From a checkpoint of a small class-conditioned spectrogram diffusion model: patch size [32, 4], batches of 128.
Rows from block 2 of a small class-conditioned spectrogram diffusion model, named by matrix and row number. Rows with one number belong to one neuron. Each number is 128 + 24 x the weight over its row's rms, rounded and kept within 0 to 255. All counts start at 0.
Before each neuron's rows are labels from the 100 clips, of 14976 (inputs lightly noised), where the neuron reaches its highest value: "top examples" is what is common among them. Only what is clearly more common there than usual is listed. The data: chords played on synthesised instruments. In brackets: how many of the 100.
# fc1: MLP up (model.blocks.2.mlp.fc1.weight, 576x192), inputs 0-191
# fc2: MLP down (model.blocks.2.mlp.fc2.weight, 192x576, transposed), outputs 0-191

top examples: arpeggio (90); playing: arpeggio down (58)
fc1.477 [105 141 160  96 101 125 103 255 145 147  98 145 145 119 104 140 162 113 122 117 132 197 108 104 140  95 138  90 143 111  90  82 117  91 154 128 124 106 147 140 106 131 141 132 114 147 135 119 141 150 117 137 120 154 118 157 121 121 118 117 137 134 231 122 101 125 137 128 118 118 132 173 123 185 182 100 108 102 157 156 108 171 115 139 182 126 147  84 125 144 125 137 146 133 125 140 138 128 133 111 139 119 121 144 129 124 133 123 146 141 115 123 103 108 131 125 114 170 120 135 107 108 119 129 121 112 111 111 136 144 131  99 108 114 107 162 129 151 139 116 115 126 116 115 126 123 112 108 106 130 147  91 150 101 140 140 146 131 106 102 123 122 106 112 103 128 158 111 138 141  73 136 135 114 162 123  99 134  96 107 150 132 146 181 129 115 150 127 104 121 125 159]
fc2.477 [151 148 140 114 127 121  96 255 115 142  92 115 153 116 157 122 122 117 150 110 111  72  89 100 132 158 137 139  96 117 134  65 124 102 136 129 151 116 136 113 101 132 118 134 133 145 100 149 125 140 146 106  98 141 110 102 133 144 115 156 117 134  38 132 103 116 119 143 115 129 143 164 130 185 176 127 153  87 142 141  96  70 176 118  90 122 133 162 123 133 115 131 111 154  98 121 113  97 122 115 135 129 146 137 156 117 124 123 117 147 127 141 125 142 152 162  91 129 123 144 169 166 122 128 152 152 113 140 113 104 127 152 130 125 147 153 112 144 136 147 132 142 160 137 127 133 146 151 110 131 109 116 116 126 156 111 114 115 147 125 118 139  92 152 158 111  74  99 120 112 155 137 115 132 160 119 117 133 148 105 147 151 128  91 126 122 153 127 116 129 130 132]

top examples: clipping (55); text has "clipped" (55)
fc1.276 [186 103 124 108 123  90  89 105 112 131 115 108  93 125 104  98 117 131  91 143 118 136 123 132 116 142 112 102  98 123 114  98 132 119 117 158 121 120 131 121  80 123 113 110 124 135 130 154 142 147 183 109 156 102 120 129 105  83 159 124 142 126 124 137 148 121 128 109 151 142 133 131 111 121 103 150 151 121 124 145 101 115 128 144 113 115 135 129 105 114 126 192 149  85 106 143 123 133 130 114 119 131 102 168 144 187 107 132 121 145 137 140 156 126  97 120 120 123 111 125 105 160 152 113  85 109 134 139  74 128 125 121 119 143 146 133 132 118 124 110 152 110 121 113 132 129 145  98 144 132 103 101 110 184 128  81 124 226  22 131 136 122 146 115 131 140 104 111 126 142 165 133 211 113 123 111 132 146 154 123 178 150 128 105 138 140 106 100 135 120 142 120]
fc2.276 [109 140 107 144 118 125 156 126 110 127 129 131 126 132 116 134 119 145 128 125 118 131 123 121 128 123 137 124 120 131 156 112 142 149 135 123 133 127 127 126 141 142  94 128 208 147 128 147 114 125 127 134 140 139  41 132 145 120 131 127 131 127 110 139 154 130 119 120 125 115 129 123 140 158 125 131  97 115 119 148 134 116 149 125 122 133 136 111 135 131 125 106 125  92 128 142 161  87 155 145  98 100 153  68  96  52 113 160   0 126 103 128 153 121 146 161 131 141 130 147 150 124 121 135  93 156 135 156 142 120 131 140 125 128 128 121 126 164 134 125 133 121 121 128 137 106 182 125 110 119 138 156 189 191  73 182  61 197 175 108 127 123 128 133 131 124 109 132 103 129 131 122 162 131 133 130 137 120 135 119 175 128 122 123 130 142 108 123 132 135 138 114]

top examples: clipping (76); text has "clipped" (76); pink noise (28); rumble (26)
fc1.191 [126 131 144 112 111 118 108 159 100 112 110 113  99 151 126 156 126 161 115 140 131 163 128 113 120  96 105 114  95 136 125 181 121 132 122 197 115 116 114 145 141 141 108 105  97 171 102 144 118 137 141 111 136 151 131 117 112 106 140 115 113 125  85 154 152 156 132 136 118  93 132 139 100 114  84  63 147 196 133 141 111 173 125 101  92 136 161 101 119 128 155  94 113 153 153 109 136 129 139 144 119 128 131 130 112 132 133 114 118 128 114  77 149 173  94 160 190 156 117 201 119 124 122  92 122 126  87 132 139 123 158 137 149 126 147 124 147 132 121 120 129 115 113 171 117 134 107 133 130  97 131  98 136 138 132 148 107 130  90 124 192 140 153 153 115  39 141 114 113 154 122 128 125 118 120 149 152 135 101 126 153 150 127  92 100 166 149 163 123 136 133 118]
fc2.191 [ 77 127 166 127 122 153 128 145 141 114 135 143  69 158 126 117 140 191 140 130 119 102 125 114 160 141 115 136 161  98 139 169 118 152 136 107 146 129 115 109 136 130 144 120  75  96 162 156 103 122 126 133 125 108 114 122 130 145 130 141 157 135 138 149 160 139 115 145 129 146 107 138 110 147  88  65 110 208 105 108 118  74 149 153 152 124 134 152 137 136 160 122 135 141 127 159 115 104 157 124 115 129 126 124 137 144 120 119  83 122 130 169  82  89 181 125 173 142 116  69 143 114 108 152 128 116  68 118 159 137 105 105 111 140  92 111 114  89 134 140 111 139 176 104 119 129 125 133 114  93 120 101 130 155 126  96 119 157 121 101  88 104 128  99 122  89 108 123 123  81 157 120 147 132 111 144 163 130 132 139 156 100 153 132 103 164 144 105 126 141 121 113]

top examples: thin (high-pass) (39); harpsichord-like (31)
fc1.81 [119  93 111 148 146 109  61 168 116 138 131 187 152 119 153 165 152  95 166 104 156 127 120 137 107 149 154 130 125 126 182 159 161 160 147 161 119 104 159 113 138  90 151 117 141 168 128 148 117 128 151  88 125 142 140 121 110  97 135 134 130 147  91 128 127 120 127 129 119  99 128  99 133  93 133 133 134 133 115 124 117 136  74  89 136 106  69 108 119 127 113 195 148 129 118 136 152 146 117 132 114 131 157 101 151  91 120 152  92 141 130 120 140 128 110  94 140 202 161 125 152 125 112 126 181 124 127 177 141 101 118  96 119 140 116 133 111 103 134 146 125 106 165 126 127 121 126  90 130 124 103  99 128 122 143 102 140 136  86 165 133 168 138 105 118 136 155 125 155 142 169 115 116 135  62 131 102 106 112 125 151 113 107 122 132 142 106 134 124  81  91 111]
fc2.81 [111 164 137 138 147  90  71 165 147 125 142 113 152 109 101 114 115 132 103 116 120 139 115 145 124 133 126 122 150 151 163 114 152 146 128 105 117 112 142 135 134 113 135 119 133 113 125 116 120 120 117 155 135 111  89 135 115 137 117 125 139 133 166 126 138 102  92 118 123 126 143 103 145  78 128 105 139 143  97 135 114 119 179 129 102 136  69  95 112 125 118 191 135  96 115 139 117 137 117 117 118 121 137  97 112 128 123  49 125 137  68 105 173 100 134  96 143 192 133 127 155 151 116 132 113  94 114  59 187 149 126 127 140 122 141 134 133  61 137 124 139 139  95 135 109 131  92 127 146 159 129 138 161 149 123 156 146 172 158 138 124 102 161 149 139 179 111 131 133 137  86 133 104 114  68 136 101 122 150 119 191 122 144 140 137 120 143 125 123  95 144 124]

top examples: arpeggio (83); quiet level (66); playing: arpeggio down (52)
fc1.99 [120 107 133 159 128 131 137 155 127 125 124 120 130 100 167 147 113 142 134 114 111 119 125 105  96 142 172 102 128 143 148 134 102 107 142 131 127  93 131 141 110 116 107 138  71 129 140 142 132 138 124 161 148 136 115 160 116 124  97 136 149 179 123  77 132 153 149 153 142 132 102 160  64 132 102 109  86 155 117 104  91 124 151 105 123 153 182 129 116 139 100 109 150 102 169 136 130 121 112 129 114 138 137 125  97 145 119  99 152 178 115 117 135 152  78 109 140 105 125 155 128 170 128  99 155 119 144  86 147 121 148 104  97 118  61 141  96  95 115 104 120  93  85  97 131 148 115 130 114 142 135 131 126 152 124 135 137 155 119 142 110 146 197 133 119 142 167 154 141  96 156 178 120  91 135 133 146 158 151 127 125  71 143  93 109 103 137 169 173 156 104 143]
fc2.99 [130 123  89 168 115 133 156 151 121 125 155 117 108 115  92  73 145 107 148 105 142 114 130  89 133 113 165 152 122 125 163 142 104 138 119 140 119 103 132 139 108 128 112 138 122 100 112 135 155 118 123 139  86 130 135  78 129 126  76 111  89  74 145  86 121 117 172 161 152 117 144 139  81 148 101 123 185 145 121 154  89 133  82 136 145 138 158 134 136 122 115 115 128 126 153 117 147 129  96 119 118 113 118 148 145 101 123  77 133 178 133 123 145  99 162 112 158 133 147 103  97  86 119 146 122 133 153  87 130 149 123 154 166 121 186 131 147 129 128 138 124 142 149 139 124 123 119 115 117 134 121 108 119 133 153 142 105  85 135 133 154 107 165 155 135 126 100 138 113 149  99  74 141 103 147 128 141 130  75 138 135 191 148 168  94  83 108 120 161 156 166 154]

top examples: quiet level (61)
fc1.241 [ 89 173 108 136 130 116 192 135 133 147 128  83 114 105 100 152 113  96 119 123  84 150 237 114 155 119 152 135 128 135 126 117 132 128 120 143 145 114 110 113 121 142 201 119 148 127 112 175 144 127  92 105 144 114 107 138 144 105 131 126 136 147 118 146 109 148 115 119 102  49 127 117 104  85 165 156 125 126 136 137 142 124  92 123 128 143 151 131 130 128 127 128 126 118 146 142 169 165 151  44 129 145 196 146 120  95 106 166 116 139 139 130 109 120 158 129 131 140 123 133 143 114 127 135 115 130 130 123 134 124 118 104 133 136 124  97 128 138 115 124 123 138 129 140 117 143  97 130 133 107 115 119  87 125 108 172  89 112  90 120 133 125 101 123 148  74  99 164 167 124 172 140 127 135 106 123 128  94 121  87 165 109 118 107 132 127 140 112 127 123 118 100]
fc2.241 [167 192  88 135 107 142 156 177 110 116 138 101 107 100 126 144 137 119 142 125 172 117 255 117 105 144 158 108 135 166 142 125 129 139 122 135 111 143 122 150 122 161 199 145 117 138 134 152 140 123 133 135 131 149 119 135  88 127 130 120 111 121 128 122 138 123 128 114 105 194 115 124 119 117 161 162  89 142 120 128 149 140 144 117 121 129 144 103 122 154 131 135 116 112 129 113  72 166 163 157 154 125  85 136 164 111 164 143 113 145 151 126 113 108 110 117 149 141 141 104 114 119 147 127 149 108 125 120 128 137 149 120 121 138 118 117 140 120 129 141 117 108 110 134  83 131 146 178 145 138 119 181 144 145  91 104  92 135 107 141 126 141 147 116 114  74 126 160 116 124 113 108  95 126 110 113 130 128 129  70 160 121 117 130 151 116 121 139 109 121 150 129]

top examples: quiet level (92); horn-like (32); instrument: marimba-like (29)
fc1.495 [125 145 100  66 117 138 156 107 161 130 134 128 128 133 148 142 153 143  98 115 133 151 124 123 144 139  95 188 181 147 127 135  95 147 120 137 146 101 136 140 153 109 129 133 147 117  82 159 118 168 108  86 147 146 123  95  98  79 142 168 114 140  55 138 131  88 120 113 116 135  53 146  88 144 143 147 119 176 128 126 141 101 140 119 140 143 120 114 129 120 144  86 158 168 127 163 121 141 146 113 146 133 157 127 101 141 147  96 159 138 137  77 149  74 107 120 128 106 135 133 159 110 117 176 167 115 164  86 129  72  80 167  93 143 142 134 148 116 144 143 140 119 153 140 131 125 111 144 129 140 129 138 124 123 122 132 142 137  90 145 156 119  96 141 127 118 165 106  97 153 146 103 148 118  99 124 103 140 116 128 128 147 140 136 108 100 138 143 113  98 110 150]
fc2.495 [ 94 123 126  51 137 138 155 104  92 126 140 118  90 110  88 126 136 147 169 120 120 102 135 116 144 105  84  68  86 116 142 122  83 140 110 151 138  96 128 129 155 124 153 133 129 152 158 118 108 170 155 173 110 110 114 164 165 172 145  95 143 147 152 138 126  83 115 133 111 131 197 148  70 112 151 144 161 157 128 117 127 170  91 142 122 114 124 120 126 114 154 137 100 120 151  99 128 127 145 131 107 135 115 112 153 133 135 121 117 142 112 170 128 144 165 122 111  84 133 128  79 154 128  85 135 135 153 139 149 189 188  80 168 151 118 134 142 126 111 105 119 135 120 117 118 145 122 112 133 124 118 134 147 116 114 126 126 153 130 102 120 136 113 113 133 114  96 104 169 105 114 156 126 128 112 118 124 152 136 121 108 115 160  96 102  83 137 112 114  96 135 134]

top examples: quiet level (67)
fc1.379 [122 105 114 171 141 129  77 141 188 143 155 115 131 157 125 174 128  95  97 131 113 161 158 168 104  85 166 130 113 129  99 140 118 121  97 135 102  82 128 123 132 113 138 125  99 117  94 119 144 112 160 148 144 100 118 110 132 122 109 121 162 170 114 139 134 156 113 103 127 142 141 173 156  87 124 150 105 155 139 137  97 106 128 104 121 121 157 143 136 142 168 115 123 138 151 134 140 139 127 107 123  97 117 116 141 114 103 118 113 123 138 126 159 134 155  83 144 135 189 172 150 103 131 122 142 122 112 118 147 120 102  99  62 127 119  85 154 134 183  97 167 135 156  90 145 142 133 123 123  97 141 131 117 137 141 107 170 126 134 129 176  98 166  98 106 147  99 142 152 115  84 105 130 107 127 120 128 135 153 136 116 161 125 152 101 175 116 152 117 100  96 186]
fc2.379 [139 112 110 172 111 119 108 150  94 139 130 118 118 160 128  93 144  81 144 146 150 124 142 146  93 185 132 140 114 129 113 128  99 133 100 114 145  95 133 154 120 112 136  92  96 138 152 133 159 121  90 109 124 145 103 150 142 143 111 140  78  80 150 122 109 165 103 106 113 122 145 156 147 116 137 168 154 156 127 115  92 143 156 139 137 163 152 135 148 156 160 136 144 137 127 137 130 129 115 138 118 127 136 149 134 108 161 109 120 129 121 122 157  79 102 137 115 120 166 145  98 145 107 120 112 122 114  87 166 121 161 135 173 111 141  82  84 137 177 151  92 146 100 159  95 136 121 121 133  95 108 123 128 141 106 145 174 150 132 146  93 179 154 167 154 151 153 136 112 164 144 167 132  98 129 113 128 125 100 133 104 123 142 115 118 183 120 104 128  91 179 192]

top examples: quiet level (68); horn-like (34)
fc1.529 [138 103 125 139 140 144 102 106 130 119 132 113 207 108 159 125  72  75 150 123 112 145 133 132 123 119 143 150 133 138 170 146 144 165 122 148 113 132 214 132 138 131 185 136 132 129 111 129 119 137 122 141 111 101 139 142 106 129 135 143 114 130 176 154 116 107 133 144  88 106 134 116 118  76 132 116  94 143 136 108 155  97 185 145  79 103  73 134 108 145  75 144 139  96 131 135 119 135 142 127 117 134 136 123 115 156 126 106 148 139 109 159 122 167 116 127 134 127 102 106 125 158 117 204 129 107 144 109 142 112 137  77 112 112 126 110 135 106 160  97 135 148 130 113 134 104 107 139 129 121 149 112 133 134 139 127 109 145 114 119  96 107 148  93 148 104 100 124 133 160 133 120 141 163  92 116 104  76  86 106 160 144 135  97 154  83 107 109  90 104 125 128]
fc2.529 [135 127 152 135 150 120 121 112 139 103 156 152 199  82 113 152 173  98  92 144 130 135 143 125 159 143 131  89 149 102 154 116 147 148 119 109 146 125 217 105 125 144 180 144 156  97 134 132 146 129 125 139 118 154 111 120 139 119 144 113 146 128  69 150 143 129 126 153  94 148 112 128 114 112 149 118 162 161 123 143 147 166  70 110 163 127  93 111 114 139  96 140 106 103 147 123  96  97 135 111 122 129  99 157 135 113 136 134 120 158 116 129 128  99 128 107 145 135 103 148 123  94 111  75 137 130 136 171 123 154 137 158 124 120 135 112 126  91 155 173 135  84  90 145  89 119 108 135 124 123 115 109 111 136 132 117 153 141 111 137 163 133 129 162 106 137 155 127 158  94 157 116 128 175 100 101 104  88 179 100 132 115 146 158 155  95  92 133 102 116 138 148]

top examples: quiet level (86); muffled (low-pass) (32)
fc1.520 [109 182 107 145 111  89  98 129 171 143 161 176 121 145 129 136 132  68 142 148 141 121 168 131 153 137 166 116 122 122 126 121 110 143 124 108 144 137 119 126 151 118  96 141 130 125 111  82 121 123  90 136 138 133 161 133 139 129 109 158 149 126 168 147 130  97 127 142 170 156 124 148 127 136 164 157 126 123 148 160 154 162 111 143 115 128 104 117 124 116 139  89 156  84 151 139 127 131 154 130 101  86 136  85 155 111  70  84 104 134 149 127 113 116 144 117 111 160 166 105 122 128 138 146 149 129 155 117 135 114 140 142 146 153 106 114 113 114 123 126 122 150  90 101 123 121 131 116 144 138 130 125 139 117 105 138 110 101  95 158 142 155  22  95 107  93 125 123 120 146  77 145 168 139 150  76 119 107 141 118 195 128 123 146 151 106 135 155 171 129 146 148]
fc2.520 [105 109 102 126 147 183  50 125 139 130 121 101 131 132 122 124 121 125 132 133 116 133 209 125  96 143 126 131 145 138 142 139 117 115 122 120 130 127 123 133 131 115 124 134 135 169 133 113 117 126 126 106 126 133  94 128 194 136 133 118 122 125 151 132 131 137  84 128 129 129 116 122 109 117 130 112 129 138 136 123 127 140  91 119 136 132 137 136 125 131 130 115 124  78 125 119 148  77 196  77  81 125  85 126 140  31 100  57 186 131 144 138  86 131 134 144 127 139 133 120 149 130 165 115 133 136 128 161 133 110 133 141 143 126 129 149 141 134 120 123 124 123 127 129 167  86  91 206 104 152 144 144 138 129 172  68  94 166 149 102 128 124 122 140 127  76 130 121 153 127 122 139  90 133 134 136 127 112 143  85 103 101 122 116 136 101 129 125 119 128 131 127]

top examples: thin (high-pass) (50)
fc1.524 [198  79 133 166 188 126  68 123 141 131 145 155 118 132 130 154 127 133 126 147  90 100 100 109 143 159 141 143 118 122 147 157 127 142 150 149 129 115 141 145 127  82 130 129 156 152 125 155 118 107 109 130 120 129 114 118 108 125 126 132 126 117 144 130 107  94 108 120 140 115  95 131 131 119 106 130 168  93 105 105  79 141 110 149 118 151 136 103 147 104  91 109 133  77  92 146 137 143  73 113 135  33 148 141 180  94 145 125 203 143 102 108 121 128 117 112 139 151 115  99 115 121 141 124 149 162 105 138 125 107 110 113 140  99 127  87 112 134 117 153 122  97 110 154 114  97 144 165 144 132 169 113 134 131  75 161 141 101 105 112 120 137 138 143 121 155 145 131 179 140 144 139  98 140 141 145 123 111  87 150 108 120 140 138 113 134 149 136 144 117  88 136]
fc2.524 [169  77 149 147 200 144 139 166 127 128 138 125 154 127 116 109 113 141 119 140 142 132  63 125 138 105 123 102 127 121 157 138 131 144 144 137 119 124 141 117 125 126 135 123 142  68 124 104 111 112 154 123 152 126 122 137 152 147 131 110 126 140 148 128 132 108 119 134 133 142 151 138 126 138 130 129 124 105 100 138 112 118 115 111 129  98 126 136 141 117 101 174 141 145 163 112 115 118  83  86 147 241 145 119  70 139 105 127 211  74 125 119 109 143 127  91 114 168 109 116 117 132 134 129 116  59 123 144 144 148 138 116 130 112 129 122 145  79 119 118 117 153 159 134 128  72 160 156 143 111 115 124 155 124 122  42 157 110 144 113 116 115 156 124 113 100 114 140  97 131 128 112 123 128 143 142 121 135 142 146 156 129 132 159 140 147 162 128 134 126 142 135]

top examples: clipping (35); text has "clipped" (35)
fc1.61 [127 105 122 129 141  91  76  91 154  87 141 131 177 109 151 121 123 147 139  94 135 107 193 119 138 132 144  92 140 162 118 103  97  91 116 155 118 109 124 136 101 144 121 127 119 139 113  99 114 129 133 108 120  87  96 124 165 135 120 128 120 120 128 129 123 160 177 113 118 134 102 147 124 124 127 123 137 139 183 133 147 124 138 141 132 133 158 135 136 122 142 124 130 113 132 115 181 114 123 136 106 178  94 156 205 124  78 112 142 148 137 112 136 131 132 168 108 126 149 131 135 106 142 143 126 147  93 127 130 115 156 106  87 138 119 144 126 202 126 129 116 117 154 157 131 141 118 108 115 146 194  85 121 156 166 115  94 146 131 164 132 106 118 147 111 120 131 103 182 113 158  96 158 136 141 152 110 150 168 107  81 164 134 130 131 117  63 130 125 147 157 143]
fc2.61 [140 100 104 137 148 140  74 112 104  94 130 119 169 128 103 129 107 120 111 133 171 130 217 140  80 108 143 141  89  88 120 120 135 134 115 120 131 116 143 108 139 135 116 152 153  95 123 191 143 124 113 126 135 139 139 122 134  89 123 121 113 133 195 125 131 139 191 113 115 132 161 150 151 156 124 142 135 132 147 111 144 134 100 132 114 126 150 125 138 106 139  91 127 130 111 113  71 102 151 139 137 115 159  98  88 161 163 110 116 137 121  87 101 115  97 126 141 122 162 131 115 127 126 118  73  83 116 150 168 115 116 112 149 137 119 132 135 139 146 135 113 102 102 100 122 130 162 114  99 188  85  83 153 125 135 142  55 140 128 102 111 116 127 127 126  94 112 127 105 118 119 147 130 131 105 154 106 151 124  98  94 110 125 130 129 139  84 105 158 148 106 134]

top examples: quiet level (67)
fc1.288 [129 117 148 131 134 124 117 160 148 130 179 124 164 141 136 106 136 149 112 133 155 111 136 130 138  77 121  88 126  79  92 163 118 170 147 170 128 147  94 128 103 123 134 142 152 140 107 157 137 142 108 158 108 125 128 150 145 156 122 104 138 125  84 171 133  86 126 149 152 123 109  96 104 124 166 119 110  90 122 121 149 128  58 111  68 147 130 128 148 112 113 102 111 127 145 172 134 153 133 107 126 121 115 140 115 115 151 118 138 160 131  92 144 151  92  94 108 128 114  68 133 136 116 128 136 138 119 137 145 148 154  92 110 117 144 159 134 202 149 130 154 133  74 120 127 125 136 118 126 137 153 126 138 127 117 108 145 161 131 145 154 156 120  83  89 140 115 152 132 170 139 129 121 128 182 118  91 123 164 136 184  98 111 134 135 100 110 182 122 174 125 124]
fc2.288 [163 134 150 108 117 150 110 154 124 130 163 143 162 143 137 145  99 172 153 125 104 134 137 128 151 207 124 173 138 150  85 146 124 166 166  85 127 152 113 137 114 141  95 144 162 142 144 148 109 137 117 134 134 144 127 126 121 124 120 149 123 125 161 171 122  96 119 141 160 145 151  92 110 112 183 110 176  80 117 114 130 115 151 149 204 116 136 138 147 117 119 137 129 114 110  85 113 115 148 127 153 161 138 125 170 153 114 121 136 144 110 110 117 131 168 113 106 117 108 139 107 122 120  96 117 124 133 131 123 116 124 136 155 127  99 155 122  95 151 129  99 112 122 147 128 151 126 135 108 135 113 138 112 113 163 137  93 111 120 105 110 100 102 151 183 137 138 162 140 110  86 134 132 140 194 124  79 130  86 134 158 170  92 135 112 127  98  65 105 167 125 125]

top examples: quiet level (64)
fc1.382 [131 128 104 133 124 113 133 136 154 139 124 119 108  96 114 117 129 150 137 117 108 144 131 126 139 143 137 141 145 121 132 116 126 131 142 125 122 147 119 137 125 123 146 138 114 140 129 123 140 109 127 119 149 114 144 115 134 115 125 115 123 134 132 104 132 120 149 133 127 180 144 133 147 115 123 136 120 130 128 102 112 134 131 132 133 122 126 112 111 129 123 112 144 142 114 128  94 125 172 106   0 124 143 149 169 120  75 140 132 131 132 151 127 131 135 162 122 149 149 134 105 131 123 123 126 123 100 132 139 115 124 123 124 111 126 128 131 105 130 120 143 142 145 127 103 108 126 140 122 100 125 127 105 127  95 167 143 122 158 150 119 119 122 124 120 143 144 130 131 121 132 142 113 125 136 138 128 162 145 109 150 136 128 110 133 131 127 134 150 119 125 134]
fc2.382 [ 77  72 105 132 149 113 126 139 124 122 126  97 104 113 148 140 135 121 127 131 113 145 104 134 129 117 126 127 128 123 118 123 127 125 106 147 130 131 129 126 131 130 145 121 105 119 132 138 125 127 125 137 125 155 132 116 169 123 124 131 118 138 133 118 119 126  65 145 116  79 133 126 129 123 134 135 106 130 130 146 121 150 131 129 120 118 130  92 120 129 135 135 130 139 107 146 148  66 179 131 255 200 109 139  95 155 202 107 106 126 151 124 111 142 119 111 121 117 126 130 115 123 116 125 121 168 125 140 148 145 137 119 133 119 138 125 127 137 129 129 115 119 134 121 164 131  57 107 107 160 205 168 106 119 120  99 145 171  81 136 140 121 113 148 139 138 116 127  92 118 128 124  77 112 135 122 128 122 106  19 144 127 130 139 123 135 152 129 132 143 124 124]

top examples: arpeggio (81); playing: arpeggio down (50)
fc1.270 [147 145 152 114  85 127  88  88 145 107 146 115 115 107 110 152 113 111  91 137 191 137 113 135 155 121 109 146 133 157 136  81 140 149 124 133 152 138 117 121 156  90  97 102  87 140 100 175 170 144 105 147 117 106 135 112  98 104 124 126 132 146 128 123 130 123 138 153 152 126 139 213 112  96 157 131 212  98 133 159 156  98 134 155 166 115  89 123  75 133 124  82 147  81 146 132 145 134 136 126 113 143 126 150  94 104 123 125 134 126 115 105  80 130 160 133 120 128 173 129 130 166 119 123 146 141  98 139 126 137 164 154 114 116 135 139 147 137 132 134 142 147 109 127 139 120 109 141 118 119 145 114 140 139 137 138 143 142 109 118 153 133 134 120 106 125 111 108 114  95  53 144 135 151  61 138 149 105 175 131  99 139 110 152 132 146 143 164 117 162 133 130]
fc2.270 [110 158 136 126  91 136  95  93 119 103 164 138 124 103 152 100 144 142 159 131 119 112 105 106 120 156  95 114 119 127 159  73 130 143 116 117 122 131 115 146 140  98 106 106  93 124 141 153 147 161 122  97 128 151  96 154 157 151 125 120 121 129 121 113 137 141 126 183 158 132 108 207 113 119 160 132  69  74 111 145 143 171 106 123 113 133  82 139  78 138 105 135 133 173 129 115 100  93 141 110  92 122 146 125 129 142 125 118 139 117 140 136  88 141  94 176 109 115 140 122 106  84 105 116  73 102 116  95 170 114 110 108 137 133 141 149 146  90 137 133  88 108 145 143 106 113  92 142 115 100 131 122 150 113 159  96 123 145 144 123  99 138 126 167 134 106 148 125 143 131 185 122 143 142  69 122 154 136  81 120 107 124 105 124 121 154 132  92 123 153 120 106]

top examples: clipping (28); text has "clipped" (28)
fc1.304 [113 117 151 115 154 159 140 183 128 143 132  99 131 146 158 129  94 111 153 142  96 145 121 120 141 136  97 118 109 147 159 159 128 107 145 117 163  85 128  79 161 155 157 128 124  97 114 111 138 195 144 170  99 104 133 126 149 146 180  77 111 150 119 123 106 143 161 109 124 128  96 136 125 132 124 120 123 104 106  96 133 149 164  92 111 148 141 121 118 104  86 125 135  80 119 144 125 159 165 103 159 134 166 141 147 117 106 104 169 116 105 129 124 141  98 147 117 144 171 137 109 136 150 104 146 139 135 150 107 174  98 106 143 149  72 180 145  70 141  96 130 143  99 108 127 132 129 124 129 160 101 135 120  96 129  99 122 167 123 119 105 137 120 117 156 107 100 107 128  95 158 111 133 115 131 144 125 136 111 136 156 132 112  48 113 109 130 130 146  94 155 115]
fc2.304 [121 123 130 129 165  85 152 114 117 146 163 129 137 153 115 135 172 120 116 134 130 129 130 137 168 118  92 132 152 108 101 130 114 129 144 167 105  77 146 161 152 161 149 146 183  93 141 110 162 186 123 116 101 156 105 101 149  94 174 164 128 127  66 124 123 119 151 135 102 133 154 131 164 136 127 139 114 127 104 147 144  91  90 166 131  80 154 112 127 107 103 154 113 163 112 126 103 152 160 146 146  98 133 137 126 113 141 114 136 118 156  96 130 120 117 105 138 129 165  93 174 115 152 147 132 125 118 145 141  95 178 134  97 158 165 151 155 184 147 153 167 114 139 133 147 131 116 109 144 146 164 132 127 123 134 174 100  96 137 132 138 133 114 152 127 142 152 112 172 138 107 146 116 100 135 142 117 152 152 103 169 142 122 178  97 124 133 114 169  96 129 138]

top examples: thin (high-pass) (54); add9 (32)
fc1.485 [178  99 158  85 137 140 148 112 120 114 105 114 125 112 146  91 157 116 143 100 111 130 134 157 108 111 113 105 127 148 121  95 112 121 159 136 110 142 158 142 143 154 133 132 109 166 135 119 145 134 132 156 115 151 102 138 148 134 133 141 127 110  59 115 195 142  77 143 121 140 119  92 134  64 142 116 115 148 124 150 102 137 157 136 121 147 124 146 152 127  99 100 144 118 134 130 149 133 129 132 171 130 115 193 156 112 138 173 115 140 108 108 116 167 150 128 123 148 110 150 156 138 116 113 124 140 108 190 163 110 117 120 121 116 120 131  75 138 116 120 132 123 160 104  83 155 124 163 155 151 171 140 176  43 124 138 142 119 102 120 112 145 134 133 137 143 103 138 128 119 113 148 179 122 105 146 109 147 132 109 130 167 138 151 119 118  67 121 150 143 137 171]
fc2.485 [ 70 109 185 105 177 100 115 107 129 122 134 151 119 144 115 155 107 120 136 121 158 138  95 130 135 147 115 130 143 120 172  94 117 112 129 135 138 121 129 126 120 146 141  99 103 146 133  77 130 131 125 118 153 135 113 120 142 133 129 127 138 131 172 124 223 125  72 129 117 105 125 125 127 100 130 131 174 121 129 216 118 104 152 141 117 124 133 126 139 132 117 148 121 154 100 120 119 172 116 140 156 127 162 107 134  90 122 152 129 128 143 149  97  80 122 123 134 124 124 167 132 132 154 137  90 131 118 167 105 121 136 143 135 139 144 129 153 101 117 116 134 133 151 148 185 134  80 170 123 144  91 119 118   3 143 149 152 151 129 141 126 113 125 130 129 118 149 138 119 135 120 116 143 124 104 136 114 121 113  78 127 107 115 114 119 125  97 121 140 137 114 143]